{
  "n_mels": 64,
  "norm": "groupnorm",
  "residual_init": "scaled_by_depth",
  "eps": 1e-08,
  "batch_size": 128,
  "weight_decay": 0.01
}
Rows from block 2, named by matrix and row number. Rows with one number belong to one channel. Each number is 128 + 32 x the weight over the matrix's rms, rounded and kept within 0 to 255. All counts start at 0. Numbers have three digits each.
# convs0: first width-7 conv, stride 2 (model.blocks.2.convs.0.weight, 288x192x7, standardized in use), inputs 174-179, a 7 kernel for each
# convs1: second width-7 conv (model.blocks.2.convs.1.weight, 288x288x7, standardized in use, transposed), outputs 174-179, a 7 kernel for each
convs0.133:083089091095101106104054053050052055058067167166162161158151148124122117111104094079166170171172170168169129126122125122123121
convs0.134:062057046055043048039130125116113120111111150150141138127120124098098093094090088082095102100107110104108165162161168165164161
convs0.135:142143138130130122118074079083087090102104046044037036039037041085085085089087090093154157157151153146150064064071075082085098
convs0.136:155158151155151152143182175167158156154148105099098086081074077117113105100107103116120124136135143134133155164179174175176175
convs0.137:164160172174180182184145130124132131131123110107099098089086079130127115107091088092109101101091085078075099092085079088088100
convs0.138:141140138137131121117105106099102096087083107106114111115110113159154148148147141143149144148148151147146127128126127130130125
convs0.139:091090083087091097101135126125121118128142182177168162146132119139144137128121116121111104105105096104096060069048052052054067
convs0.140:125116109109111111116012014015018024038047123121125119116117114135136139138137132129150152156152146142138124123121119114110110
convs0.141:154166157173167166165174188191202202210200091097096103098100103187184179169160161161156157156156154155155125116117125123125125
convs0.142:178172182174178190191129122119110107105098174167163155152144141136134131129127123121148156156154159160150103098101098099095092
convs0.143:127126130127128131133125133138145135130131121121107105097091088135147154151143142128142149153167167159157119099098085084081085
convs0.144:202210211209213211206142149161167173167151075076074074073080084124130135137133132124081093099113114130131112113116126123124112
convs0.145:167170160158159150152135142142143141142140091089093091096093092127121127123128125130093087083084076082073130124123117116112112
convs0.146:115116110109114109116138140136132127124118100093086088083091097121126130133127131133139140144149145148145168157142138134131133
convs0.147:083080085077082079082153146134130126126134078078081081086088090177181179184186183185070070070076076072077126138142152158171175
convs0.148:146150150152143143136169161162149149141139119111109105103100100162163158151153145147031031035030035040038122120119113115117120
convs0.149:097085080082074072067136124125123128127132102087084080082084084126127120123122121118141143139134133132127100100107115132136135
convs0.150:107119124137149162165156163145142140128132147133124108093086083135125128122114117115099104110112123125133163158152163151151139
convs0.151:105104108108113113111184185194193204203213136134135132128125126178179178175183184177075073077072074073071143138133141144137140
convs0.152:159163146144133124119150138136123120117120151166170165157144128164160153137135120118101100104096097101108124115115110111111123
convs0.153:107106108109111115114139141146147140132129071066069064062065073134125129125129126125139130128130126125122099095093091087089081
convs0.154:148146141136132124123197184190185187188186125119122115128137141202197193195200201203133132140139134143148111117112110106097085
convs0.155:188185183184179177184154150141131116116110121127134131124119104110108102101106107112179175178174176185192182170162155148147147
convs0.156:142142130127122117118156159151158159162167111115121122123118116134137132127113108099096101093100100098102100107110112112107110
convs0.157:156169172178172162154092094100106110116124072067065063064067068157165162171172171168145158154161155151149154154156158156166169
convs0.158:155166168170171172163124116111107109107106126127128128129132138162164160158158157151076083086094092099100117118119121125129131
convs0.159:146141135129127121124141141143138141142142125121124127123121122048048051052050055050154155161169172176174137131123115110113113
convs0.160:194193192186181182184156162152155153149145148153145148140137137129137136141142139145106108107118118121115112120118125127135130
convs0.161:111108101099098088084160175174181190190198072071069072064065070186192182190192187185125133136135132132130127135135143157165167
convs0.162:163167163162163164165092097095097096088082119119126123131131132084082089089097092100088071076077077080087105104110102113112122
convs0.163:114099100096096087096153146150145146144143111122125132134134136115116114111114118122138144146151157158164125121120117119126128
convs0.164:158165160163169169164150152154154154148149111100101100097098102091086073078073079087102089078073065064070108107101093099089092
convs0.165:102101094102102107110121125128129128133132160169170165166160159001000001000000000000132132126132124122119165157158156151151158
convs0.166:145155158166166165168113132136148153156149057052056056053053065145155149154148146141127140140148148139129137145145139137139133
convs0.167:191184184179167155143161164159169160168157174173170166164153153096091093102099096100129125126124129132136162156168179174186194
convs0.168:148151151151152156156110109102093094092098047044048054042045036034039030036031037040136128128121107105108141139127125122126136
convs0.169:092099102095098099104173181177180172177173090088093093102117118112109093089077090100170170176186180174172101109108112123127141
convs0.170:200211214215212212207103103099094084072068077085082070067063059149150151146138128120072081089095098093092115120115120120119117
convs0.171:127134145155157170168184184180185185179183122127130132136133128124117115116119117119151158156158160155155135126123111115112112
convs0.172:163164162160158160158104111114119127134138152153151150152148144110104101101109110106113116125121123128132146143141125116110104
convs0.173:133128114105084078065153152153159159163166057048039047048050055123114115113116114114128126124122123129134098098100101107104113
convs0.174:167174179176172175162147144149152155156153148145140136135129120129127122128123126126088093098100104109114116114109103102099092
convs0.175:139141141142143139135121134142149157158155098110103111116113124136152150160155155163137143141153156152162152158158162162156154
convs0.176:092089080079082076078162166161157156154142107103102097102100109170180180181189192191081079085086085099104133131125129121115115
convs0.177:129134137141142140145103103099102096099109134136126124121112112110110102101096095091146152146152149155158156162163167170171170
convs0.178:034021016007011003012134130131131131130136133137142138144141145104094095095091098100151154150155153149149125120117115108106106
convs0.179:100082072073067071083166172177176165152147154140129125119114110159177173185178175172121103105101096098095148136151155164170159
convs0.180:111115113118128129135170169172166168158162115111105099098098094089094101097111113118147151146133126115109155169168169167157151
convs0.181:161163155150150135131081071062057063064083105114129141145151154146143151146143134125191190182194197198196070079079094102104101
convs0.182:124128135139154158163131133135139132136132121115115111117118116094104106110115106109145147142143140138130069067074075077067066
convs0.183:128131140138131140134162168171179165168161149140142134135135133147155147147141131118110113104101096084080118120125137132135134
convs0.184:192196196195194197191156159164163165161163132129127126126118116175178179176175167169134140143150159163170114121123124124127123
convs0.185:121130126131131141137066063054047054055064094093094093098095094164163158160151146145119122123126129128139156152157166167156151
convs0.186:117110105102102099103084084077080084091097059067073077081087093127130131130128130125088085083081078082079100095094096098102104
convs0.187:119113110113111110107180185198197211218221136124125123118111115186182176178175177182112109122118127131135156161162165167161165
convs0.188:077087094101107111122153148153148154157162125119125116116121117160164165168170175174197195201197205209203088084085082092086095
convs0.189:116116118123124117118136141132136132121120147149137142135132141134123111111110111112066059053050050058058161161158154150140137
convs0.190:105111110121120132131149149152137141143142140143148143150152158175170169160157149147000000000000001022032128126119119117118120
convs0.191:135140142140131139131138131130118116112103114125126131131123119133125128122112107102081079085098115136149056051061064087094116
convs0.192:090091094094094097101191200198206206197193089088078077076073081227235230231220215211199212203217213211201100107107114120124127
convs0.193:074076077079085088096155149144134138132137083086097103112119122162166164167159162167143139138138136138136107113109118126127132
convs0.194:088093091093098098099138145141138139136128130125129132139141146085083082082082091093137143150152157164171161167166163157151145
convs0.195:165153152138141145151143134121112104086076154168179178193191193102104106110113116120169157149136134129138181165147146152150168
convs0.196:014000007007013011009069073061066071074081149152153157165169173137127122122115115114130139142141146153160108118118127136140142
convs0.197:154164172178184193192120118125117116114113115121131133140139137126117110104097098094129137127138138137139088091087099101101099
convs0.198:081084091104104102115180188180193191193189081091084087086091087122133139154163167169202209217218208202188106124116130129119111
convs0.199:141142147141144144140084081086086095095105122118103107105092097170165164165172156164116121124123120127119097106110118118119119
convs0.200:208209207212213214213161166169171165172166128138150154161165174146146141144139137134167163172175173178168157157158157155155160
convs0.201:096097103112123124122146146144139149140142140137145137134130128159161165164168158160132122123133124119116087092100106108104103
convs0.202:125127134138143142151135135145145151154158126124123122115112114160167176181193190198129134133133128122111082081080075076079076
convs0.203:077071058046044040040157157143134123116115166171177175186186194125125120121125125132150159160153155156159143143136135133132134
convs0.204:132132139138149150146113108104104099101100136136142145150148148127132135138141137141111094084088087098113081085083096098108116
convs0.205:187183188180179174174208206195189180176180115121124125119108098174182177186189190192116119121119121111111102106106112106111113
convs0.206:094103110115123119121118118110116115105105125130134142150150157185180173167166161150101102094090084087091066073088095096100096
convs0.207:120126134133126131132153160156164157146142137134134124133128125072073074063065059058122122111117118114105188180177181182169157
convs0.208:141134135131123121121115127123120118115104142143148140140131131171176171172169164164155154152151154159152078077080100113125130
convs0.209:117125120127120127122128129133137142151153093103110116127130129129138141146150156154157162171176177177173129139134141140132132
convs0.210:130136139143146147152114112112112118123123134135143144149151151117116115112114111112135127130128130125126093102111123132139151
convs0.211:157150146144136145147150151151153155157158128131132132127131128156158152152150151152085078075071078069067132128124115115115111
convs0.212:130130134133132135129154155160156159157151080084085090095098106094093094097102102108149155155157163166169151160159155146143132
convs0.213:152157142144146148146110112107120111104087183173175177180177184102107105111122123128058054050060054055064102105102102110101109
convs0.214:099092105099110104109137144140144128136122131139130130122112107113112119118112117109160166177176179171159043045060070085094109
convs0.215:060062071081105111126138138134140134137139106100117121130145148123119123122133134137117121132144155149151123131146153164169177
convs0.216:102102100110122126116089090087089079073074156155159161151152141107110113103111105109122125125132131121121095091088103108103110
convs0.217:134137143148154153157168178170170160153144126126134140150158168131138141135134121124156167178187184174164077074077099117128146
convs0.218:229235232230233218213124125136141141138137119114113113111107108080088098097107100101155166170170167167159139144143148149147142
convs0.219:088094095096098094093186190181175178163163088085092094088091088163162166161166162166148149146151150152154115119118120120119127
convs0.220:187189179176171167171100090078074066064064182183184176166150145177177176167165158146140138136124117108099071071080091092093099
convs0.221:164172180171177175165158167164168181183176101095098087084081088126132137150151153158118110102098101107106137136132136143140140
convs0.222:208215223220227222214157158160158155153150103101104109114120124090091090092092091085144149152147154154156104113118116118119117
convs0.223:137121106107096098087127137144151149148149113124122125127127125114117106108101103107087091094100101102107133144151162166159150
convs0.224:090094089087086089090117116114109111103107159162161160160151148058060064063057057054078079084080077073069107107108111108113120
convs0.225:145142133136135136129191196188191184181168118123122125124119124152154155158157158159130132127123123118115116125137140141140137
convs0.226:227222226227219220210112114110109108104107165166167167168170168086075074075076065067124117108104099094085082077085089093090089
convs0.227:101091108109117123128085086084091098102100125124126128133137150174175160162164164162114112112121118129125098110110125122125119
convs0.228:072065058054053055059172179187185186182178136135138138132133134110106106107115128135108111116122129133140156157156162161163158
convs0.229:124130130136139139138166171162164161163157108103100105108107111089097097097103107107131137137137142152151131117108102093082084
convs0.230:125123125116124119121140146149152156148147114117117113118118108115116113117109106108079060063062067073084146155171183194194194
convs0.231:146148149142147143141148155154150151153164143152145150151142142168160164155157161162115105106093101103108166158165172179184185
convs0.232:135136142149151149143195184183179182177176144151151158159161169207202207209204195191153159154163165167173123122128133137138130
convs0.233:169176176187188193190134143141152166172165116111113112112112109171170177186176179171100100099103110106103146135140133132121110
convs0.234:067066073075077078080167176175183176169169110110102095087078081108101105104108109108118110121123125124130150156163168174179175
convs0.235:115114112112110110108165179175186184184188148146133117105096096145144142146144145144146154145147142133130129139148153159159160
convs0.236:188186183178175175178112114109114114116121179175180188189195193121128126123128130130143144151161160172173163159152150150149154
convs0.237:026028026019014008000151150145142140139134125126130124123116117144141132132126122127183194191198205203208175184175182173164156
convs0.238:063068066077071079079143139141138140141141126135138133136140149124125130132133142148081080080078075075083148155168166169170166
convs0.239:053058057056060057057200211213211215203204133137136135141145143126126122122124120123142142142131126125131197208204199199185181
convs0.240:034032040039044052065100098100105102100092120123120114113116123136137139146144149154119117117123126123120086102100108103097086
convs0.241:005000000002004007004168161166163156152144129130128135129134135083080085090089090099090100087095097102102177179171174163170166
convs0.242:134135135142141143133183192183190196196195050049031039025027028083095120130136143136075086089098115118122107116129134138144142
convs0.243:065067066065073078085074075078088093094099111110114118118127131069057057056065068076181176176167166173174125126131126125131132
convs0.244:116112105112108112104152160175179185181176124124121121121115113172178182188188191187077077080083083079084126132141139142133126
convs0.245:000000000000000000000212214227225224224210155151157158164159164090092092100104103109147144150155159162168175169169173165154155
convs0.246:088078083077080088092110105104105103100098126129131131130128124137137133129128129128101104111121123128127151151145146142133129
convs0.247:089084075070067070065112112117112125120126104108113119121127124109110106112117123122171170164174170171170173178187188180179166
convs0.248:195196193184189175171175174162166167164168038045063085102111129141138137141139140137154153157171173167170101100108122120125119
convs0.249:193183177169165161150177183182179190178175151161162163155147145184190190197195192188151149143135129125112072078073068068067053
convs0.250:228229225220211202200152162172171168169167124129113106097084082131142147144151150151112115119116120122133149149147126117094093
convs0.251:184180167166158155149138133140142140138136096092090086082082079127121113110109113116145149147144142135132159159157154151152147
convs0.252:113117119119122128128064073081087091095095151142147143139143142104105103104100098106157158159159167167168059062065067079085096
convs0.253:102105110121126138146133139151151157156164121120130135138149150154141137134137140144108107114117127129133132130134124120112111
convs0.254:116116118118123123121095098091087089086090110117116126130127124076069070062068069070076069053045051061080132136134135125126115
convs0.255:128124128117126118110150145146146153164171064057058062064071082099110111114119125129115110118115127123129186179167161163167161
convs0.256:154158147142134135141171177178177179187191171176169173177177178097108095100095098089165167163156156159158103099098106114126137
convs0.257:159154149148151144141096093094093095090087109115116122124126128080076077080080086091104104114114115116108158150140130123110104
convs0.258:092081071075072073080149138125113106102095118125122125134139145107100087074071073072101098089094094094088168156157156155158158
convs0.259:119122117112121108118104094090083085092101075070074071074080080131142143150151156164111115099103098094095114103099081076075071
convs0.260:155158152156144145142143141143155155166171113117115120123124127156157150145137131129148147135138138139138134132138145151161171
convs0.261:127126141141152152154115123127134139139147122121115114111108109188194190185180174163087092088085085087084123130133138136130132
convs0.262:093092106111118127130129123122119116127127135123122123125131141148147132123125123121108110115122126120117088091088087097097109
convs0.263:071083088092093098094138141137130130128127102113117126130136142123124121127131142150089082074067068069066206191181169155150146
convs0.264:190197192199196188179138139145154156166170126121120109105091086094097097096104104105083081074071072079079149138145143141134124
convs0.265:121116115110105104098123114108108109109101154161167169179178175145140137138139136135175183179175173174163099105100093099108112
convs0.266:129126128141144147156139144141156158169171140136133141139142146074070060063065070069152148162153160153147116115122116113117114
convs0.267:170165171170171169167156156152151152163162136140144149150151151069056051045052055064104107108110112111114123124120116108118115
convs0.268:148154146151152147139158151160155153158160023033022032023037048085087096099105123123183175169172161160157174168172166173166170
convs0.269:114118122129129137134167181169174170163151074065057057057060055120122112127121120125120133138146159165165103110118130138139147
convs0.270:124126125127127128133106104085088083093105106096100107122129137165151140140150156173158166174174173172168092097093096106109123
convs1.133:160159155157157168167128120109110099104123042049052054057064079162143132123115122122097102112126139154165090101118136137136132
convs1.134:160169180192194190183184176169169167169179172152118094088107129108108114130148160154104100115125145166180124133146171172163146
convs1.135:138152147140141133139097118135133132110105102126133141135121103136139133126122126136108100101101098109123138135143145131129121
convs1.136:138124104104119132138169169163146139149171200201182147120124159156151159161164170173158160163168159140138140150156158161176171
convs1.137:144144143140142143145112129137126112100095118130138139123116117195180161145129125130142116103101117133120169153138127105094084
convs1.138:120127136147163158148139136145145132117109175159164183193187173086078090090094099107113092073067074088105115106086076074062066
convs1.139:138141132128130130145081090114128137146154062106148160140118125121117113105106125147204178166168181185181117090090109123134134
convs1.140:096104111125125118116114111108101108117121109070046054082121138142133120116120123125107107106104103113110096112123136139133120
convs1.141:141150158165164163154099111107110098114134136143126111113121129143143151151160161178158124115099076066094141138119112121136125
convs1.142:070080099100100091076127114114115131139152080075076094115127124157152137139132133140178153129112117126145088097111119119132137
convs1.143:161153146135129128130097115134132137133137140180201208188173165126124115101097106115151140131137139140126124138137137120102092
convs1.144:149135132124130131128164145128110128162178189170136123138152156141138134134135140138143135128135133138147086073045046051056077
convs1.145:179168157149146149146196185174172168182201102089076075084095113086073072060063070091163183202219217217209141157147148146142146
convs1.146:101109117112095080085060081088073061057059135116108119135131127084087104127141144140108084075069084092103098118137147150152148
convs1.147:099112125136140141138154151152142140137130191158126112114120122076067067071071074071138144152155157168172108105105096093103102
convs1.148:139132134135140141139163166171172182182182216204189158133120116179168164171181195193116134151166160150133209195181160148148149
convs1.149:059065075080095110117141134137140154150147084079082103128136136179177166153147144151146148145138145172196162178175167156158166
convs1.150:180174164160153148141123130151150132125126107131141118088081098174160159162172164167136116095090089102122157149144129117118117
convs1.151:141154160163172172174137136134135129128129132125117114118145165138119108092088099116118120112128141155168158144134127138145159
convs1.152:148147144147152149143177149139120104106116221224195140107106117149142130122113120135158153164161141127148169185195184176165169
convs1.153:148155157168174178181115106099107105109115178151136141158182199131129139155165164153109118118133154174161072063052072093104112
convs1.154:121112108102101090088129126118119125120098114085086128173190184113096093100125152166158150143140149158166138139130113102102093
convs1.155:106094087081081081088165172181168158143136115170195175136108114116113109109108117128106110112127124122120121127121115095068050
convs1.156:117122136133132131140129154184192182180178096129138121110106117104119132136143137127188160141147152156170084097089072067070080
convs1.157:125125124136134132123132126108100097095095147133113111112130134098094090087082077066158161165155135137135155155144151161167190
convs1.158:044041042054075084084119109103121136162178106086066066089124145155138127120125130127130143150157160158164131116113103094098115
convs1.159:106097084086097105108140137132127116115112149132116113127145149152144143142135128128095104115124135133123118122123138148156164
convs1.160:148156163165165161151113104093086087101110161147125113113115112101095097104109112118194183166151141149157158136112108110127144
convs1.161:101092096095099099101099110129126136126129144157169176180175140143133118103091094104130119120140155166167112127130127111106105
convs1.162:157157153159162171170143131114097110119132127121117116114107101115108106110113120119149131137137149142132027028030043056073075
convs1.163:142138126114113114108153150155147143143149069086098111121121115176162153146156168172154131105102105112116146140145160153151150
convs1.164:105108117125131132134114103102104116128147171160145142151161179149145140135128127132158150133115103101104118104100103100111126
convs1.165:122122144155162160161152134137129135137143124121111095094091106073073093106104101095137139142154164174180130127133137133137132
convs1.166:161162161161162158157168171162148146155143165145128123141153152147144143156166173169114082079083092088089155141142132132137140
convs1.167:188193200210212212205165149132121121112115173160133116113122138171155144144143151170139152156154146150149160153144146145153154
convs1.168:131130131118107106113177155140136140151171132124114099092108136154145138126119110110073081098107116126135126126119114119123127
convs1.169:112106109113113111114125107105100103110112171145118127141137130083086087086096103110139129124124135146164141140138131133116130
convs1.170:117108101108119119125106111109109116128131185159143139165189183121120121131144147150080100122128115099081123125143164184186192
convs1.171:180182187182173164155176152145142150161167167148135130126121123115111112107105106104100081073083112136153100089084088097115117
convs1.172:165153148141136145155162159158153160164167139129113099095100117099107101102090089098108108121132139143142102092096113116114114
convs1.173:101104107107113127137107108104107104117127086081060053050079110158144123104096103116121115115120111096076059045029042058067077
convs1.174:098103110115121121125140136128127127132140119111114130151164172104102102107113119124089063044043049071091128124121121121112103
convs1.175:132126127130139136139143163166171162153147199203185151132133133180165169159148136136138157165163158141130117113108117131161191
convs1.176:169181192190185180180075077084094105115116161167164166167174183138142140133128119115109093094097111110107163156162164164166182
convs1.177:123127123118123125125107110112095079065064079097110111089069060150156149137127119131135144145144144155167132136146141151150142
convs1.178:126125139151156155156186177179188200209212151165182189188193191129121134141145138136120104091095105119127127118121113113104105
convs1.179:155140121131143144142159161145135132140149193188160127129145140175172171183190193188135142150135112113136114118118115107100118
convs1.180:122127122120119121126133130109097094101115164159144141149159168104116138144151140148095099099110108109117121125127115094097134
convs1.181:128137139117117111112096085083084110127142202194157119099113135122107101091114127133109115123128125107096118103089094105113106
convs1.182:105125132133132130128146160173167172158148111089082097126141140087097115140157155157062066089131130125112133128118124131140154
convs1.183:092096106111124116116151151148149165168162152140119112124135126129140145137138131133132131143156162148130109114118127137140121
convs1.184:190192186183162142130189181175169173185197175167166164154157156124112104092092097110089084078080090104113108107090081072076091
convs1.185:057070081085087080077116119122127124123122096082081072066066074170178172169157160165085070063069084098102148160162163158155160
convs1.186:180196203211202198191134126134127123124121048017000000013038046126123117119123119119117122126133150155166125134148150149130121
convs1.187:117125131119106093087143131119115118139154129117113120116106100108116131139143150161131120123132142141135108119112111125135143
convs1.188:117111110114123121127103109112122137148151097095093112126131123107106112126141156181090090089106121127124065067074092110115130
convs1.189:191192190202210207198129126134147134118110140146148146149173195125121127132132127121126127134129138140144105108092103115127132
convs1.190:130134123107098089093140129136155166155145143119112130145146146102095101096090083082120132140157152151150131116118134139143120
convs1.191:146167181169179175164136145136120125110104140170191214195171159122140144146146142162107113107124128150179199185182163136106121
convs1.192:132126116105089088088100105108126127123122152158140123122129133162140119109126141161149154156145139124101123105099104116113115
convs1.193:061081109119122121116085093105098102110120147114089081093104107116095087081078084090146141140133116108108146147153167171183182
convs1.194:111115117128121115105068068061063078085080096088090117144171184126116109118142155166144148160178186178163134140157173176182168
convs1.195:140153164159157158156104110094078069066059130138134091045025054138143141133128127132163138132124104079070163121086099117133163
convs1.196:043054068064061058053162176176159148144160088106110106106121119132154159166166156160125088060057080112135127127122104096093093
convs1.197:131135150153159151146129121117111110103102080059062089106098073127125135142142140142102098094108118127127126128125124123119132
convs1.198:081093105108103107106127128128134140153149140128115117123122101144148149143143130129166149133100094093085118136132146146137140
convs1.199:105096094098101095082138137135129115092091156136134135128128126157152156150140143150136149160163151157155177175170158148161172
convs1.200:132135140131117107106105099098080080092119101106113124139150155103093086095094105111142136132125132136136139123101104112117128
convs1.201:117116098100112116127129139154165177172170106086088107125134142169152129108098091093123123128134152164164074077089095107105113
convs1.202:121117111108106113121142146149159162170186119137140135125129144089083086094117136153146135130137135131126098090081091101099099
convs1.203:136138145145150139128125120116112095077061181163138131123122127122122138145140136139115110104106109124141156141141163166176179
convs1.204:113125121110098094088129147161163146143134129153185180128100097183182190194197210215051066091106106101101141157136114111121124
convs1.205:079082085084078073068044050062077077087097090090101119109104108054053064070086095092076074069072080089106100117132147147151140
convs1.206:050050047046058069086116110109125145161160107107109118129143150127116109106109117133089084090099094097089136125118112103110104
convs1.207:176174164156154164181136148165170171169176104119115114112117132115103095091084085104114120127132143151165053053047057063083117
convs1.208:126121131132153154150147099085073093091092132154149163155154150133127114105122134142139113100118130137156089042055084127140149
convs1.209:128128129135136139125082079082086095097102128126131144155163159080062063094127148158180175148141142160177081088090116127127115
convs1.210:144149146137147161168131120120124119107097085080090104106117136139126101073072076090106128127122113118130092089089077080094092
convs1.211:142152159170177183178132122120118121119113088073080094110131135153153154160160156142127120123129123120115109101099100121132132
convs1.212:113120115115112102089067082093097094090088124128117111098093089151153151147149158185101109113121111121120137148164171164163173
convs1.213:168180201216216212207159144135127118125126158150143127101078071138145130121111108118130132140129107090094157166173169173173171
convs1.214:142145138116118108097129139158141151138128108107089101114123107149160163166165168183150126116138144145161054051077087110115112
convs1.215:143145135104096107112134145148158165165154092122129120120113104128128137134139131135152157159144110093090135145141158148123116
convs1.216:138143150153153158166097089075071071077093145157119112116124125150151147134135128126155139120091086086098108110131156168169147
convs1.217:182182188141123141141126143142138151162158142156133133121126122093099093087113125143171184168156133115120124125127125112118121
convs1.218:184176174178177184183145131121130144157161158134116119129135137095091094106112103090111122129137133115107107094098113125131133
convs1.219:130139153159163147129139148155152140122112179163149144142143137184179183183172154144137135129128126117124117115122117120124138
convs1.220:110117130130136144154092077058060068090101090105120134150163171125120115125126136146162143125130142140140123098092111145163175
convs1.221:158166176177177174176188180167150144144154173153121101090103126173170164158149144151147161155155148136121162159138133141134136
convs1.222:126140150158160166169105085069074080091106140099081078095121131186182180171169171170095080071073083089095132132126125123119121
convs1.223:188180178175175184196160146136128134145166140152147139140150158094101107109107114112092099105119131127114143140146159166175172
convs1.224:108110106102082066055100096096086071063063114117121133144154151135125128122119120121076089090106128158165092111137149149139125
convs1.225:127123128117113116118133120111125140155164144130114118123140161138131108090073064054151158165164179184189161138126135141132131
convs1.226:174184192196199195190197186162142133132131142129111100103121144105099092099101097103086075086100115138148110097089087087086088
convs1.227:148153160155155156158160163163161165164163178171148120107130153133122119107105100099163154128113103101096183158131138139147157
convs1.228:117114115113110117126150143141129125127134050061076098118123122134118106094084081080176172170182174160139194191172171172174167
convs1.229:124129122123119120119148138127118120135151173176167162166178193152158163178190196191179139107105110136168090087103118124129114
convs1.230:122133138126117117111111109121132136139148149138125125136153160137150149145131119119162152147159157145138117146171191195190172
convs1.231:156145147146149148136126128128131137135128179189172147127118116133124115103108125145129139142146143144142104111127143140132106
convs1.232:116119127132129117111158145152163170182174126129124112115128140149129129132141140145115109103104107126132137124118111102097101
convs1.233:173179185179172169169125134120113121118112175145115098105111118167162151147146135137113131144154165158156139127108107104116121
convs1.234:100106116123129135139113127139130106092083142143132130139149152134146144145133132137152141117089085086093187185187172172173180
convs1.235:122104101104097091084129146145153146139133180173149129133151141174166158160168180181174168163153135148165170162157162179185187
convs1.236:109112129129133120116123115110110126149158116126130137127125130165159158163175190209196186180172164174194136130118114116112108
convs1.237:104101099095095106112112103093076075082094072064062074081085094138129116102111118138163139130124128126135113115117117133144145
convs1.238:089104116125128123119110129145148147148147103129146143133127126086085101098102093085123117111106112118123111108095086064056056
convs1.239:086071061058064074092103114127124127128134131144125100078084105165161150133121118122116111127129135137127169147134121128159187
convs1.240:100098098087077073073001017029035041042038089091101123122119120161155138118092084094188189171145115116115217229220196182175191
convs1.241:109105094096098111128095113130131142143142120125095081110137149078061048027023028035113141154157153145143053038059087103113111
convs1.242:123111091081078079089109105105101113122125188205208211219223215128111106102107108112133140165171158136108133125117118120126123
convs1.243:108110112118119127136140120106093091095107104092056073103126133134129123118116109113101082088116117111108101091073075079097113
convs1.244:194183169155140142143163135120125135142159122110099103103105109151145140137130127130120137156176177172147074066066067079098101
convs1.245:062076083076066066072099111117124118115123161171162141120117126117120124116115102106139167170175162157136129130123116125130136
convs1.246:117104103097099097107141144138137142149158120114100096089080080151145134142149153162141118083087087093100125120122117128132135
convs1.247:125116118114114111116094105103108101098097125129129138143141143104122149162166152135126131118122126139151133142155158164165165
convs1.248:123134131131122125121166167150159165168157157159154141120102091143133122114115119116134143131133133121099117139135135137133146
convs1.249:115121127132131138138155159160179187181172139140139146143147157137134139151161176185165170181202213217218169163148157181193202
convs1.250:115093093108118110104153144145143143137141255255219191169151159081073061062059070085112111119114098104100120124121098067039035
convs1.251:109105112126135139139125124121123134116100121117090093103108090151150142142143136132144137139129110093076171165156150140132132
convs1.252:111119123126129121127157147142133150161166118149164174167149142117113109114127142167108098104108123134154142143142143131120113
convs1.253:091092096090079078084105087071067066076097152132113115125129127207203195194183173166170155141128121125130171182174168157142114
convs1.254:095113124132130124126157162155147132127142142164153125094082093194201198178167171178155156140136132121119115130135151155161154
convs1.255:118114119125124117112171157148143149144144157124095088088097102121122115104094085095139131110108109135162127148140137129136149
convs1.256:134140142148152138129206196193185185191182152132113107127138129108105112121124133138159168176180187185200115112116121125123121
convs1.257:147154160162160158152179164153157169187197133124121114104102104161145125123127133125115099096102107097083138135134131135143128
convs1.258:153131115119126133139136136152163162152158153180174149123129150218209213211205198188149129121127128146179158178186188169158167
convs1.259:119114121125137151160159166183194193179181081074090102110119127156147148147144153151178164143123113127137149144146151141128130
convs1.260:151168173179168161154194180164168177195197187179172174183190194154141139143146146137108099118135146161165098094092101106097102
convs1.261:110104106114123126124132124135133137146146126112093078075080100110118130138144141140151155159155146134135086084089096094089094
convs1.262:131139144145151160166085053041050054072078079047034058089115121169180187188178166155126104066048051071090125139144135133127111
convs1.263:170189206209202182176145122107101103103102150123119133155167165116116121132136124113095089074075099130155190194203207212212219
convs1.264:144132131125126125134155147140129138149163208194161136139158164181173167166162144131084085092100103113121170167158160174175194
convs1.265:126133144140129116107092096107133141138134051019033082118139142184180180178180182194177159136099107122136163175181168145131124
convs1.266:127131135134117107109112122132120110099106092083097127154170163125118112117116111116135129128118111109112121116109097096094084
convs1.267:110114122129134136138167167161144137142146063062071079092101113111119147173185176166015026032043071111137095106118118120126117
convs1.268:140133124124124128134157166164145146146147145141133118115118108203206209206200198186150156152150143149149107119120115108099110
convs1.269:129126130117127135144140133132123137151154125126130125128144160170166169168178182184136134148168162148137125125125117131142143
convs1.270:118130129119107094090098085082092097095095094074080131166184170118106096089083079080141141133112119127157163170174187186184184